From a checkpoint of a small image classifier.
Model: 8.74M parameters, 48-pixel images, arch vit, norm rmsnorm, activation gelu, patch size [8, 8], layers 12, width 256.
Training: soap at rate 0.0019, held-out accuracy 97%.
Data: trained on scattered letters and digits in many colours, 195000 training examples, 38.8 epochs.
Rows from block 3 of a small image classifier, named by matrix and row number. Rows with one number belong to one neuron. Each number is 200 + 20 x the weight over its row's rms, rounded and kept within 0 to 999. All counts start at 0. After the name is the row's rms in percent of the matrix's.
Before each neuron's rows are labels from the 100 images, of 14848, where the neuron reaches its highest value: "strongest on" is what is common among them. Only what is clearly more common there than usual is listed. The data: scattered letters and digits in many colours. In brackets: how many of the 100, against the usual share in percent.
# fc1: MLP up (model.blocks.3.mlp.fc1.weight, 1024x256), inputs 128-191
# fc2: MLP down (model.blocks.3.mlp.fc2.weight, 256x1024, transposed), outputs 128-191

strongest on: purple (40 vs 19.6)
fc1.48,097,213,194,203,195,187,206,200,163,221,183,179,203,208,216,200,194,211,225,205,172,194,215,176,197,168,226,204,208,207,176,210,221,160,194,236,192,208,200,219,234,190,166,194,237,142,219,206,215,183,193,223,186,177,204,203,198,212,202,156,229,211,183,204,205
fc2.48,101,228,188,202,215,134,190,177,221,145,233,198,192,189,159,168,203,228,177,194,215,188,222,240,214,201,210,203,198,197,174,217,196,205,221,173,238,176,208,196,203,186,190,212,183,204,186,191,185,195,215,181,210,161,177,171,163,233,211,186,205,192,224,187,217

strongest on: yellow (47 vs 19.5); orange (41 vs 19.3)
fc1.669,093,188,204,215,192,185,220,201,220,207,223,226,192,252,222,210,214,227,185,201,198,192,195,188,240,181,186,198,213,223,195,191,193,192,192,219,175,198,227,206,207,154,222,194,191,217,218,193,201,182,167,198,199,187,192,222,196,213,203,205,200,228,178,191,188
fc2.669,108,209,219,185,173,212,165,209,218,201,183,176,205,165,186,191,205,218,173,173,174,210,193,203,209,214,190,190,194,207,207,202,249,195,211,234,234,202,202,201,175,223,216,205,230,155,208,170,205,216,224,171,192,245,216,212,182,198,195,218,152,238,233,185,223

strongest on: green (92 vs 39.1); brown (44 vs 19.8); purple (43 vs 19.6)
fc1.5,102,184,214,207,197,184,192,172,200,233,212,212,176,162,211,211,213,207,221,197,203,202,205,161,216,204,196,199,238,225,210,221,197,186,185,228,217,187,211,219,194,139,185,226,232,223,168,155,223,191,206,215,192,207,181,216,202,176,192,199,198,218,213,198,188
fc2.5,101,228,193,175,180,217,215,218,166,181,223,216,198,234,204,216,216,211,209,180,223,232,204,190,187,212,227,183,184,221,195,174,193,223,206,201,188,173,176,193,179,201,182,178,170,191,208,219,171,194,195,153,241,223,202,164,197,196,208,193,205,191,184,201,190

strongest on: blue (54 vs 20); black (44 vs 19.7); purple (41 vs 19.6)
fc1.54,102,220,227,197,167,209,195,193,205,184,188,207,195,195,212,211,205,181,228,195,210,186,203,195,219,213,209,173,227,221,214,224,224,210,197,201,201,201,207,208,202,173,211,236,205,211,204,214,217,143,199,200,211,189,186,195,213,204,226,230,196,200,195,218,175
fc2.54,093,222,175,203,246,199,164,200,177,206,241,187,174,209,193,202,166,225,204,194,197,233,187,208,204,187,197,240,218,186,165,203,204,189,176,193,180,206,169,183,210,196,248,186,209,176,181,183,201,205,188,154,198,213,201,208,209,190,206,196,239,195,211,194,220

strongest on: green (65 vs 39.1)
fc1.707,113,295,299,254,248,231,216,205,232,205,204,220,197,193,206,195,217,183,193,194,228,192,178,194,190,209,197,200,204,185,215,193,199,197,217,217,193,232,196,171,190,194,217,207,200,214,199,203,227,191,211,192,221,212,193,203,191,177,198,185,218,193,187,206,173
fc2.707,113,256,210,222,223,213,233,211,187,176,189,213,180,181,191,195,176,201,135,203,211,232,176,211,232,206,214,188,203,211,173,206,214,187,186,200,189,141,199,211,221,195,232,189,197,184,196,195,191,175,202,209,194,177,202,225,187,214,184,202,175,198,182,226,201

strongest on: teal (97 vs 40)
fc1.205,111,196,213,181,170,193,203,245,182,225,188,202,199,194,208,173,207,218,197,182,148,201,154,148,207,205,207,215,158,247,176,225,211,180,202,187,184,178,170,204,213,209,201,231,180,194,212,198,208,221,203,192,159,190,177,211,182,173,205,224,181,202,204,200,199
fc2.205,106,197,210,207,220,176,225,201,177,168,201,195,150,184,185,223,193,200,246,207,186,210,222,240,183,200,194,182,249,177,225,186,213,179,174,207,205,197,207,191,187,212,214,190,182,214,174,207,170,211,179,230,213,198,195,186,189,221,212,222,211,192,192,207,245

strongest on: purple (66 vs 19.6); blue (50 vs 20); brown (45 vs 19.8); black (40 vs 19.7)
fc1.21,107,182,189,171,200,211,169,195,241,210,213,183,205,193,179,184,218,184,203,188,220,215,221,206,181,184,201,184,190,250,226,201,187,214,155,191,194,204,227,216,192,219,258,177,203,219,210,204,212,181,185,192,216,183,189,175,196,197,184,200,182,201,212,205,165
fc2.21,096,160,194,216,201,219,177,204,200,171,187,220,191,202,189,199,179,219,197,213,214,205,178,168,220,204,203,212,193,176,200,213,233,196,213,206,221,202,163,192,199,185,210,192,185,188,215,182,201,179,205,200,193,194,212,176,201,203,203,169,247,222,216,181,204

strongest on: white (41 vs 19.4)
fc1.158,101,184,174,202,205,193,201,211,229,172,185,188,196,196,194,188,163,224,189,199,198,202,237,174,194,220,194,185,200,210,187,215,189,227,171,191,201,189,212,208,201,218,200,230,197,170,177,197,229,200,226,208,195,183,178,166,184,185,154,189,172,187,187,206,175
fc2.158,102,190,156,196,171,213,154,193,192,254,233,180,180,218,211,190,180,226,175,214,181,184,171,211,177,210,224,210,221,206,210,205,211,191,228,182,221,216,186,204,199,190,211,211,221,192,218,183,148,187,217,221,215,209,175,200,188,205,225,185,217,197,183,179,210

strongest on: black (43 vs 19.7)
fc1.99,111,191,206,218,229,210,188,221,201,185,191,201,240,178,214,256,233,209,210,194,228,245,211,208,214,223,199,200,216,213,190,208,187,196,221,227,239,213,201,226,213,227,221,197,193,200,208,228,154,224,166,195,213,226,212,171,208,227,177,192,191,246,200,186,208
fc2.99,113,229,189,198,225,179,168,193,205,230,180,181,223,214,228,227,222,221,217,200,202,169,209,192,201,215,168,193,170,195,211,190,179,191,179,203,205,162,202,177,194,213,202,228,192,204,218,186,219,189,215,172,196,231,203,208,212,195,213,224,189,155,230,212,204

strongest on: green (77 vs 39.1)
fc1.416,092,221,213,216,229,198,223,227,155,163,205,218,189,185,189,186,181,201,213,185,231,214,200,204,182,176,188,225,206,166,217,208,210,219,218,217,189,222,196,206,189,214,209,190,204,211,199,207,213,194,198,207,211,173,188,213,182,206,230,218,174,236,206,194,211
fc2.416,102,193,220,166,197,220,219,207,203,204,198,206,190,209,201,194,197,207,179,202,168,213,205,221,176,203,218,177,198,227,192,189,210,216,195,219,241,207,224,172,193,191,204,190,227,185,212,212,175,208,219,199,179,172,215,214,225,179,201,191,234,215,201,202,190

strongest on: white (55 vs 19.4); pink (47 vs 19.8)
fc1.540,096,192,171,191,215,195,206,226,209,206,192,196,225,183,193,190,199,221,196,194,194,226,204,212,175,212,198,220,177,178,220,199,185,212,203,203,205,193,226,207,189,213,244,165,207,207,207,192,157,200,196,162,208,226,227,201,206,190,222,198,178,222,162,186,203
fc2.540,092,177,211,203,218,200,171,193,169,192,196,199,222,188,184,191,197,182,202,210,190,196,182,169,234,189,196,231,189,206,207,235,230,187,196,219,205,193,164,197,189,177,201,214,184,181,206,190,210,201,198,210,208,183,215,218,225,177,218,193,212,217,213,157,200

strongest on: yellow (61 vs 19.5); white (46 vs 19.4); pink (40 vs 19.8)
fc1.481,097,244,225,217,203,183,209,192,219,169,185,187,213,193,217,190,159,218,211,190,228,250,212,175,219,166,203,182,184,191,197,185,195,207,188,197,213,240,215,205,186,209,207,151,241,198,227,167,217,210,207,237,211,215,220,187,198,182,197,194,172,201,196,173,180
fc2.481,093,228,170,199,190,204,164,169,212,200,225,194,214,230,186,232,181,191,226,194,201,211,202,210,183,217,239,164,195,200,182,197,203,209,162,206,213,186,172,161,229,196,191,198,223,231,221,218,192,216,207,204,144,203,169,199,194,205,206,207,188,209,212,188,230

strongest on: teal (81 vs 40)
fc1.222,098,211,230,258,192,240,228,182,212,209,207,172,208,210,217,169,222,197,190,219,180,211,172,184,198,184,219,238,184,222,198,191,177,197,210,179,196,182,190,223,210,228,186,201,196,179,197,204,198,174,206,162,173,178,215,167,220,234,174,214,206,212,161,166,154
fc2.222,100,218,215,215,207,196,204,185,199,183,133,223,220,218,193,192,216,170,164,202,181,222,199,214,215,222,222,192,174,146,215,206,208,208,186,220,217,208,181,138,198,188,199,204,207,192,201,169,195,239,200,202,224,207,217,219,185,212,178,208,175,213,158,212,211

strongest on: pink (93 vs 19.8); orange (45 vs 19.3); white (40 vs 19.4)
fc1.114,105,200,228,229,229,200,189,201,190,229,170,211,181,196,223,218,179,196,244,184,223,190,193,210,216,177,195,184,233,218,209,200,215,198,167,205,186,201,215,221,191,167,197,203,225,203,196,199,166,176,229,188,187,222,202,180,209,192,183,214,229,213,170,208,185
fc2.114,104,201,182,224,176,218,212,194,205,196,183,208,179,185,216,220,134,203,205,196,188,222,195,217,214,190,213,209,191,160,186,192,224,179,214,219,164,181,191,157,218,186,190,199,237,214,211,179,223,201,194,190,201,208,198,261,218,173,206,139,206,194,178,238,217

strongest on: teal (81 vs 40)
fc1.476,098,190,198,173,214,196,195,219,244,198,183,214,225,151,179,213,218,184,198,182,223,223,201,219,215,237,228,188,212,191,215,229,222,167,201,193,209,187,190,209,184,197,197,200,192,179,214,198,193,225,179,198,203,231,192,176,217,196,201,203,191,196,191,178,211
fc2.476,101,190,239,174,171,200,212,187,245,159,163,172,204,173,214,223,196,195,183,163,196,193,160,206,222,195,182,205,193,198,218,217,196,204,227,196,216,194,205,194,216,206,231,253,189,200,218,189,186,214,249,189,203,224,175,205,192,202,248,210,191,188,211,169,213

strongest on: black (74 vs 19.7); brown (49 vs 19.8)
fc1.403,105,185,203,173,207,205,211,215,214,222,215,200,238,204,205,195,213,193,225,204,166,174,197,172,224,218,166,186,183,224,168,211,188,174,151,212,220,217,233,220,181,244,187,205,201,190,167,192,213,190,208,212,186,167,200,155,178,194,173,199,195,179,227,185,211
fc2.403,106,190,206,203,175,242,196,159,179,182,162,209,182,215,196,187,202,186,206,229,230,178,224,177,202,222,227,218,211,212,187,183,208,197,193,184,174,149,246,220,229,196,182,176,210,192,229,201,209,215,174,205,219,207,201,171,216,219,195,169,188,176,195,192,190

strongest on: white (57 vs 19.4); yellow (42 vs 19.5)
fc1.421,102,224,164,196,210,219,192,245,193,176,189,220,221,245,218,222,190,187,225,196,210,188,198,249,200,183,178,201,201,180,198,176,209,185,197,209,203,224,178,183,172,246,208,182,240,185,201,192,203,196,191,206,191,196,208,205,204,213,195,219,195,206,192,218,209
fc2.421,099,212,201,216,172,225,212,162,213,215,200,151,230,214,184,229,173,220,185,187,182,219,248,234,161,200,197,172,213,181,162,198,177,199,188,191,188,202,204,176,175,184,212,227,232,207,183,225,184,203,190,229,209,185,222,174,202,188,195,189,191,219,218,197,199

strongest on: blue (66 vs 20); purple (53 vs 19.6); brown (51 vs 19.8); black (50 vs 19.7)
fc1.438,100,240,199,184,225,195,191,179,236,202,192,209,194,186,233,217,219,181,205,211,216,217,179,193,206,210,180,182,194,229,218,208,188,205,193,193,227,147,192,238,234,220,227,215,196,184,220,206,219,160,196,195,197,180,216,230,187,190,177,206,216,200,214,201,214
fc2.438,103,218,185,178,247,199,204,173,228,201,205,216,216,163,179,211,173,209,212,188,184,218,205,188,165,204,176,181,227,204,179,216,188,206,180,220,202,218,196,161,209,227,209,199,211,145,175,177,198,193,202,157,229,175,184,205,190,209,222,220,158,168,170,206,219

strongest on: teal (68 vs 40)
fc1.20,100,174,220,218,171,211,221,206,205,211,197,196,192,195,206,181,190,162,220,229,212,184,220,177,221,193,172,215,225,194,186,215,221,206,187,204,222,154,221,203,167,165,186,219,216,209,173,221,214,237,217,200,201,188,186,218,177,163,185,201,204,193,205,168,222
fc2.20,093,173,204,206,189,198,176,223,202,195,215,207,180,211,211,197,181,183,215,230,174,204,172,222,198,207,227,198,229,190,175,219,221,178,205,178,207,153,149,156,196,201,179,200,200,183,216,181,169,205,172,219,196,201,195,206,227,150,179,194,214,187,196,176,210

strongest on: pink (69 vs 19.8); white (65 vs 19.4)
fc1.57,106,196,187,166,219,202,164,223,181,202,217,229,229,160,198,162,246,249,245,204,214,214,210,225,165,183,208,207,154,186,209,212,246,174,186,186,181,202,214,209,193,198,214,160,229,179,228,215,201,181,168,208,220,191,196,223,196,210,150,206,264,187,186,199,170
fc2.57,107,158,177,191,202,205,175,173,172,186,196,202,170,179,235,204,205,207,166,170,187,199,204,212,200,217,199,222,208,215,182,222,174,188,221,164,178,203,184,206,191,177,171,222,184,210,175,224,255,205,191,199,181,179,172,181,220,175,206,203,213,196,202,182,212

strongest on: teal (97 vs 40)
fc1.733,106,190,204,188,194,200,192,198,206,165,186,197,225,188,215,201,185,192,191,211,187,223,195,193,233,204,217,219,190,230,229,172,151,202,202,197,220,212,189,193,211,233,227,173,205,195,214,221,199,220,173,203,173,215,191,202,221,203,180,207,217,186,180,213,212
fc2.733,098,189,172,228,196,186,233,226,217,198,199,185,214,184,194,213,201,180,218,222,212,205,172,175,191,214,189,208,204,203,221,236,239,175,191,211,211,211,192,267,231,180,227,202,184,238,173,194,203,179,199,196,210,239,221,243,215,212,209,209,214,198,221,192,204

strongest on: white (45 vs 19.4); pink (41 vs 19.8); count: five (38 vs 16.5)
fc1.307,103,215,212,192,169,194,203,245,215,190,196,182,210,166,204,206,206,232,197,202,213,193,192,211,205,165,224,188,179,195,201,189,210,153,194,204,210,198,173,198,211,176,171,186,201,214,202,240,187,219,205,190,152,200,173,215,154,199,166,226,189,201,183,223,217
fc2.307,096,188,220,217,213,214,165,206,166,227,184,242,208,221,172,199,190,211,233,166,159,196,234,223,211,195,189,196,187,236,190,167,228,221,161,171,203,189,195,171,177,222,173,178,201,217,188,195,188,200,188,216,220,195,201,192,207,218,197,229,221,219,191,191,215

strongest on: black (56 vs 19.7)
fc1.569,103,204,198,200,157,231,206,211,219,197,189,221,245,184,183,195,200,208,227,166,219,236,190,188,220,191,205,188,196,210,190,178,226,194,196,205,212,202,172,188,201,233,164,201,170,195,204,196,233,226,155,248,211,204,181,215,207,206,212,193,206,156,203,205,223
fc2.569,102,221,177,202,220,155,214,203,201,185,169,234,207,214,212,181,214,168,190,223,193,195,239,222,201,176,214,212,163,202,201,184,224,216,235,183,232,200,210,184,191,189,217,203,208,265,179,216,166,218,243,232,204,207,194,193,229,184,203,232,174,200,207,203,169

strongest on: black (56 vs 19.7); brown (53 vs 19.8); purple (42 vs 19.6); blue (40 vs 20)
fc1.757,113,192,200,194,172,221,215,220,191,208,169,195,196,205,205,191,198,167,214,160,186,168,214,234,215,216,208,208,216,205,187,196,184,180,188,239,199,203,197,217,238,165,195,212,205,184,170,171,203,196,201,213,182,187,212,188,177,197,183,208,178,202,171,233,174
fc2.757,094,202,226,222,195,200,210,176,174,188,204,234,187,198,180,209,197,224,183,221,185,235,238,182,194,180,182,219,215,241,219,171,249,217,196,186,199,159,183,179,183,239,166,182,203,219,186,246,209,186,176,211,237,230,189,153,203,198,206,204,226,197,217,200,178

strongest on: blue (69 vs 20); black (63 vs 19.7); purple (52 vs 19.6); brown (41 vs 19.8)
fc1.201,103,167,198,165,184,187,181,214,196,225,204,215,216,203,185,199,186,185,198,179,209,179,215,225,228,173,191,240,179,216,213,241,184,227,173,220,166,173,196,210,205,214,221,220,176,205,205,221,160,188,215,192,187,198,174,220,183,201,181,195,189,224,179,220,157
fc2.201,102,188,185,191,199,150,200,175,199,146,184,221,205,205,189,222,172,242,170,164,184,217,184,172,176,210,192,187,180,211,217,172,202,188,202,223,224,184,214,158,216,203,198,168,247,190,199,166,165,193,173,209,211,181,188,246,175,180,206,172,185,222,187,224,207

strongest on: green (89 vs 39.1)
fc1.764,097,212,181,167,182,190,213,224,170,185,205,218,184,196,222,215,222,204,201,189,221,208,187,200,202,203,220,181,169,221,195,170,175,219,200,226,195,189,218,195,201,146,225,194,189,180,219,202,218,209,204,188,192,178,193,205,206,202,187,188,233,161,188,232,157
fc2.764,096,214,182,174,169,201,179,209,223,170,185,221,232,215,217,212,198,229,196,217,214,176,221,187,218,214,199,172,247,181,211,230,254,191,210,187,177,212,194,185,220,179,185,197,206,170,226,210,213,184,192,208,201,207,199,209,189,210,189,163,188,248,238,203,243

strongest on: white (74 vs 19.4); pink (55 vs 19.8); orange (47 vs 19.3); yellow (40 vs 19.5)
fc1.641,102,199,192,210,189,227,180,224,237,212,198,208,163,187,213,207,180,213,202,201,220,207,175,179,191,203,217,194,182,205,196,166,187,175,165,191,183,196,196,226,208,218,191,178,193,192,214,186,197,216,187,219,187,189,196,197,203,180,207,195,248,204,199,193,242
fc2.641,099,173,193,186,218,185,173,202,174,162,175,186,201,188,218,193,174,177,198,217,163,222,183,218,193,194,162,185,230,198,222,232,160,195,201,220,216,170,181,191,189,194,220,191,184,185,209,155,220,181,244,204,191,225,224,240,170,216,238,198,189,199,196,200,189

strongest on: white (76 vs 19.4); yellow (50 vs 19.5); orange (43 vs 19.3); count: six (36 vs 16.3)
fc1.235,094,199,141,135,186,190,203,194,194,190,217,227,228,210,198,185,168,187,187,195,162,212,185,222,180,184,209,170,174,183,215,211,208,196,192,193,205,229,220,230,216,240,211,173,208,207,168,192,205,149,223,192,191,195,181,198,222,183,184,194,200,191,200,188,230
fc2.235,104,199,179,203,187,182,193,183,189,199,216,190,179,239,193,192,201,195,169,192,195,167,189,205,190,218,211,183,177,180,205,227,177,203,215,204,192,171,230,176,221,202,226,209,206,201,196,150,188,213,164,207,184,163,209,227,217,194,211,212,210,213,184,218,177

strongest on: blue (76 vs 20); black (49 vs 19.7); purple (46 vs 19.6); the character W (34 vs 9.5)
fc1.64,115,175,170,207,205,163,247,164,196,192,177,197,187,177,214,227,214,213,216,206,221,200,225,204,199,182,204,201,194,198,177,218,206,193,197,236,222,205,190,240,237,182,232,223,209,172,208,214,202,225,183,214,187,222,231,188,210,222,179,210,229,176,211,189,184
fc2.64,119,207,173,193,217,169,171,154,210,207,233,190,180,193,187,184,197,179,194,175,171,196,223,191,165,204,193,177,185,226,221,160,190,215,190,230,190,212,216,152,200,194,182,188,197,174,166,188,225,201,211,192,198,193,199,174,190,205,189,171,160,176,215,216,218

strongest on: white (82 vs 19.4)
fc1.78,099,231,247,242,201,208,206,214,209,180,196,171,244,189,203,201,206,203,220,188,224,194,211,195,198,205,198,243,196,216,234,204,222,205,209,200,185,221,188,210,202,216,211,170,175,198,205,179,231,184,203,177,192,202,181,189,252,228,206,189,231,177,194,197,236
fc2.78,105,168,179,178,224,224,211,202,235,191,207,181,206,180,214,208,181,199,213,168,186,209,207,194,210,207,204,181,195,214,184,222,226,236,209,205,174,222,212,188,184,205,205,207,196,182,224,231,205,190,196,222,196,181,190,226,224,197,170,171,186,219,209,231,186

strongest on: purple (43 vs 19.6)
fc1.714,094,162,174,185,221,197,192,217,218,225,217,220,202,198,203,209,193,244,215,205,205,165,220,207,163,230,208,211,210,213,218,207,193,175,178,214,218,208,167,217,239,200,231,200,226,171,219,223,219,220,213,233,165,197,185,213,210,186,188,201,163,205,185,222,198
fc2.714,105,176,206,191,208,220,194,181,211,200,184,180,204,173,211,190,214,208,201,204,178,235,188,198,202,194,190,171,195,205,207,177,206,239,197,186,206,219,220,207,199,212,178,191,169,174,182,204,192,205,168,202,201,187,210,144,183,192,169,162,185,184,204,210,202

strongest on: blue (47 vs 20); black (42 vs 19.7)
fc1.76,102,206,200,159,199,172,211,147,223,202,161,212,169,183,206,187,186,190,188,181,229,202,211,192,210,212,218,244,234,196,239,206,201,222,206,222,211,195,176,169,177,173,223,214,196,180,197,218,189,169,186,186,193,204,199,199,217,189,211,205,201,199,199,201,217
fc2.76,103,184,209,195,205,176,203,194,191,152,181,170,208,214,213,182,183,216,200,206,200,178,226,155,186,163,209,181,182,204,212,184,177,224,210,210,231,227,194,153,196,165,209,223,239,209,204,220,182,220,197,172,202,213,192,161,227,182,212,194,203,213,192,207,200

strongest on: black (65 vs 19.7); brown (42 vs 19.8)
fc1.462,093,228,174,186,247,199,231,168,194,176,190,143,200,211,205,187,183,209,216,190,191,193,202,192,232,232,179,247,217,199,208,195,187,201,200,195,211,247,191,178,207,175,209,207,183,221,211,227,205,125,218,195,193,212,209,179,233,192,192,198,215,198,181,211,204
fc2.462,101,188,207,182,168,228,159,172,205,180,207,177,193,208,227,192,192,211,181,203,214,216,180,184,244,217,204,202,198,181,197,195,212,244,196,223,206,188,200,181,197,199,231,236,185,205,153,190,170,224,190,201,168,217,235,175,241,211,214,182,206,219,206,197,206

strongest on: purple (57 vs 19.6); pink (40 vs 19.8); count: six (35 vs 16.3)
fc1.226,107,190,208,196,214,214,196,209,221,221,193,195,198,209,184,237,201,245,183,201,193,202,153,197,193,174,198,181,197,222,184,212,194,181,168,188,185,211,203,240,220,209,208,194,210,197,196,187,232,189,210,195,166,227,179,212,209,191,202,195,243,222,186,192,228
fc2.226,099,186,184,193,219,193,209,190,196,167,184,182,176,199,242,200,183,181,231,180,177,248,187,196,223,165,205,188,241,194,171,206,183,199,173,186,155,168,210,164,206,231,204,157,201,218,179,182,196,219,217,204,198,182,182,235,183,217,201,205,196,169,215,198,180

strongest on: pink (62 vs 19.8); white (58 vs 19.4)
fc1.181,095,249,214,151,206,193,172,182,199,220,198,245,245,196,202,210,191,195,194,216,201,210,208,279,185,223,190,239,190,222,217,184,180,211,199,214,191,202,204,243,202,187,199,212,197,191,205,173,210,206,188,199,209,178,194,208,218,186,192,236,212,204,178,212,197
fc2.181,098,211,189,242,188,179,227,188,224,169,196,214,166,232,236,162,217,212,177,185,193,230,191,218,194,173,195,212,193,200,219,208,200,204,179,207,208,213,188,186,205,186,191,183,195,212,210,201,197,167,175,189,169,198,192,222,178,201,226,182,175,233,216,223,204

strongest on: green (92 vs 39.1); yellow (55 vs 19.5)
fc1.689,113,220,193,220,185,198,178,212,187,223,197,174,180,158,226,210,192,202,204,188,159,158,191,188,193,182,131,207,199,207,223,195,215,176,195,202,212,219,180,160,194,212,202,169,184,200,226,202,210,180,210,219,197,226,216,192,188,209,218,197,214,215,206,209,188
fc2.689,109,192,208,220,210,192,220,197,185,177,216,195,179,200,224,206,201,215,190,186,215,208,191,195,185,196,194,204,208,220,219,188,214,218,189,232,205,195,179,204,213,203,198,209,183,247,156,201,198,182,178,218,207,169,185,226,170,226,175,203,182,202,188,219,235

strongest on: pink (77 vs 19.8); white (58 vs 19.4); orange (51 vs 19.3)
fc1.187,108,215,209,235,215,205,179,234,196,199,181,186,229,176,226,209,173,201,200,206,200,192,196,204,208,163,178,181,208,215,163,208,193,194,178,187,202,195,214,200,213,168,188,222,202,191,217,203,195,164,202,188,210,237,229,195,210,180,203,220,205,186,169,204,192
fc2.187,107,167,211,171,190,188,190,203,225,208,194,236,181,180,205,187,198,207,219,214,231,219,173,187,208,174,182,191,189,190,180,179,229,201,189,224,228,230,221,186,181,227,208,159,174,210,189,201,194,190,208,193,227,200,185,250,217,228,215,166,188,214,194,223,240

strongest on: blue (59 vs 20); black (55 vs 19.7); purple (51 vs 19.6); brown (43 vs 19.8)
fc1.39,095,206,171,222,189,208,211,190,189,210,194,183,200,236,215,195,194,196,216,198,203,178,214,189,210,224,195,253,199,188,219,191,197,221,203,220,156,201,167,213,240,186,216,192,248,216,200,191,195,206,218,194,205,192,220,224,209,190,185,203,182,189,216,165,204
fc2.39,097,184,216,154,214,207,184,201,169,180,263,159,190,201,226,216,187,181,199,217,196,228,199,192,203,204,211,177,187,177,174,225,207,185,235,179,216,208,212,157,174,187,192,187,191,190,174,232,212,211,199,188,216,208,206,215,229,216,189,200,202,269,181,194,205

strongest on: purple (72 vs 19.6); brown (57 vs 19.8); blue (48 vs 20); black (41 vs 19.7)
fc1.218,103,165,204,196,192,219,214,190,233,192,242,209,197,199,197,225,176,168,199,190,217,218,213,205,203,203,199,182,188,194,221,188,205,209,209,187,199,163,219,222,197,205,236,166,198,220,203,187,189,205,223,193,158,202,215,243,197,219,207,200,206,191,184,209,196
fc2.218,106,142,177,160,219,204,204,171,213,174,242,184,164,201,193,219,194,199,240,196,238,179,203,209,197,200,221,192,164,182,198,212,195,222,195,234,203,165,228,161,220,206,221,194,152,193,180,177,218,167,157,211,205,218,189,177,202,179,196,209,205,190,197,225,214

strongest on: black (48 vs 19.7); brown (40 vs 19.8)
fc1.517,096,147,202,163,228,223,187,163,183,214,196,146,184,175,216,222,192,200,166,187,220,155,172,212,200,165,196,222,248,181,166,208,196,225,213,182,208,203,237,186,217,203,170,231,228,186,203,194,211,206,194,242,222,185,166,170,219,195,192,206,195,170,195,172,193
fc2.517,100,205,226,199,194,144,225,195,209,168,206,231,196,214,234,190,194,175,207,208,219,196,197,184,195,209,216,197,205,205,168,169,186,177,190,172,242,194,188,189,234,198,199,192,233,207,208,139,209,222,182,199,200,191,200,191,173,232,207,186,223,218,183,200,195

strongest on: purple (96 vs 19.6); brown (41 vs 19.8)
fc1.130,110,215,200,189,218,199,204,182,208,182,147,209,211,209,227,229,185,195,191,181,229,232,223,193,191,212,217,193,220,193,176,162,195,217,183,204,221,215,179,248,192,225,191,211,193,217,198,181,199,178,186,223,187,209,166,207,193,176,212,180,202,193,203,188,218
fc2.130,102,236,182,207,236,203,203,200,171,193,229,200,175,197,195,198,228,222,208,190,191,214,206,169,189,212,202,234,174,214,175,180,214,221,215,195,197,175,218,213,201,194,162,224,197,197,205,233,214,185,192,194,202,215,187,193,224,206,198,197,189,192,215,189,213

strongest on: pink (51 vs 19.8); white (44 vs 19.4)
fc1.230,104,187,181,181,206,206,220,192,241,195,203,220,202,215,220,198,203,187,194,169,166,224,207,231,182,197,185,155,201,194,192,211,233,219,181,173,215,211,195,196,194,189,177,205,179,251,212,217,174,199,196,200,195,212,206,212,194,178,174,221,201,191,204,189,198
fc2.230,105,206,204,178,189,203,177,166,219,180,201,198,198,197,167,221,165,196,138,205,223,221,159,179,181,194,183,193,204,215,223,185,210,160,172,187,194,196,207,206,213,187,217,213,229,191,185,178,206,188,192,187,219,187,190,185,220,186,212,199,239,213,179,249,217

strongest on: pink (48 vs 19.8)
fc1.233,116,212,185,181,220,228,215,187,220,212,175,229,183,213,175,217,209,212,211,172,227,197,170,172,177,189,219,195,228,218,128,175,207,208,211,195,193,226,176,206,193,198,216,215,219,236,218,189,208,187,204,176,182,223,179,218,194,168,179,183,180,217,222,221,248
fc2.233,095,240,194,187,223,200,184,198,190,215,221,210,195,194,225,213,202,205,149,207,195,197,187,199,192,187,191,202,185,213,231,204,230,193,219,173,194,194,216,204,229,238,170,184,188,171,199,208,187,215,200,218,191,215,198,194,204,208,191,197,243,180,241,198,181

strongest on: black (41 vs 19.7)
fc1.572,097,210,216,192,230,199,198,158,188,234,198,198,204,195,194,181,170,216,176,205,183,192,217,195,209,239,184,236,207,210,232,187,206,208,203,185,221,216,202,189,209,196,222,214,204,159,177,221,214,240,222,217,196,180,202,192,213,189,223,182,240,197,224,195,183
fc2.572,098,180,213,149,217,187,224,236,195,179,190,181,200,199,202,216,181,206,220,182,205,193,208,208,166,199,186,186,190,214,201,210,220,190,205,203,242,205,192,200,171,193,175,183,204,189,219,242,162,186,214,203,191,225,185,204,223,202,219,222,212,174,172,195,198

strongest on: yellow (73 vs 19.5); orange (49 vs 19.3); pink (42 vs 19.8)
fc1.587,107,207,236,216,197,178,234,218,238,186,185,231,222,198,243,210,181,164,194,183,237,208,218,181,183,194,240,195,157,179,187,190,199,184,209,201,237,171,183,199,201,215,238,209,181,167,222,205,196,210,209,211,193,207,198,181,206,203,159,207,195,171,161,184,191
fc2.587,102,215,208,201,179,207,181,165,210,172,209,194,219,271,162,182,185,201,178,189,188,230,231,177,238,183,156,166,218,197,206,195,197,233,172,240,206,225,200,175,184,208,197,172,161,220,183,169,159,228,199,166,197,225,200,207,217,209,216,155,215,216,219,212,232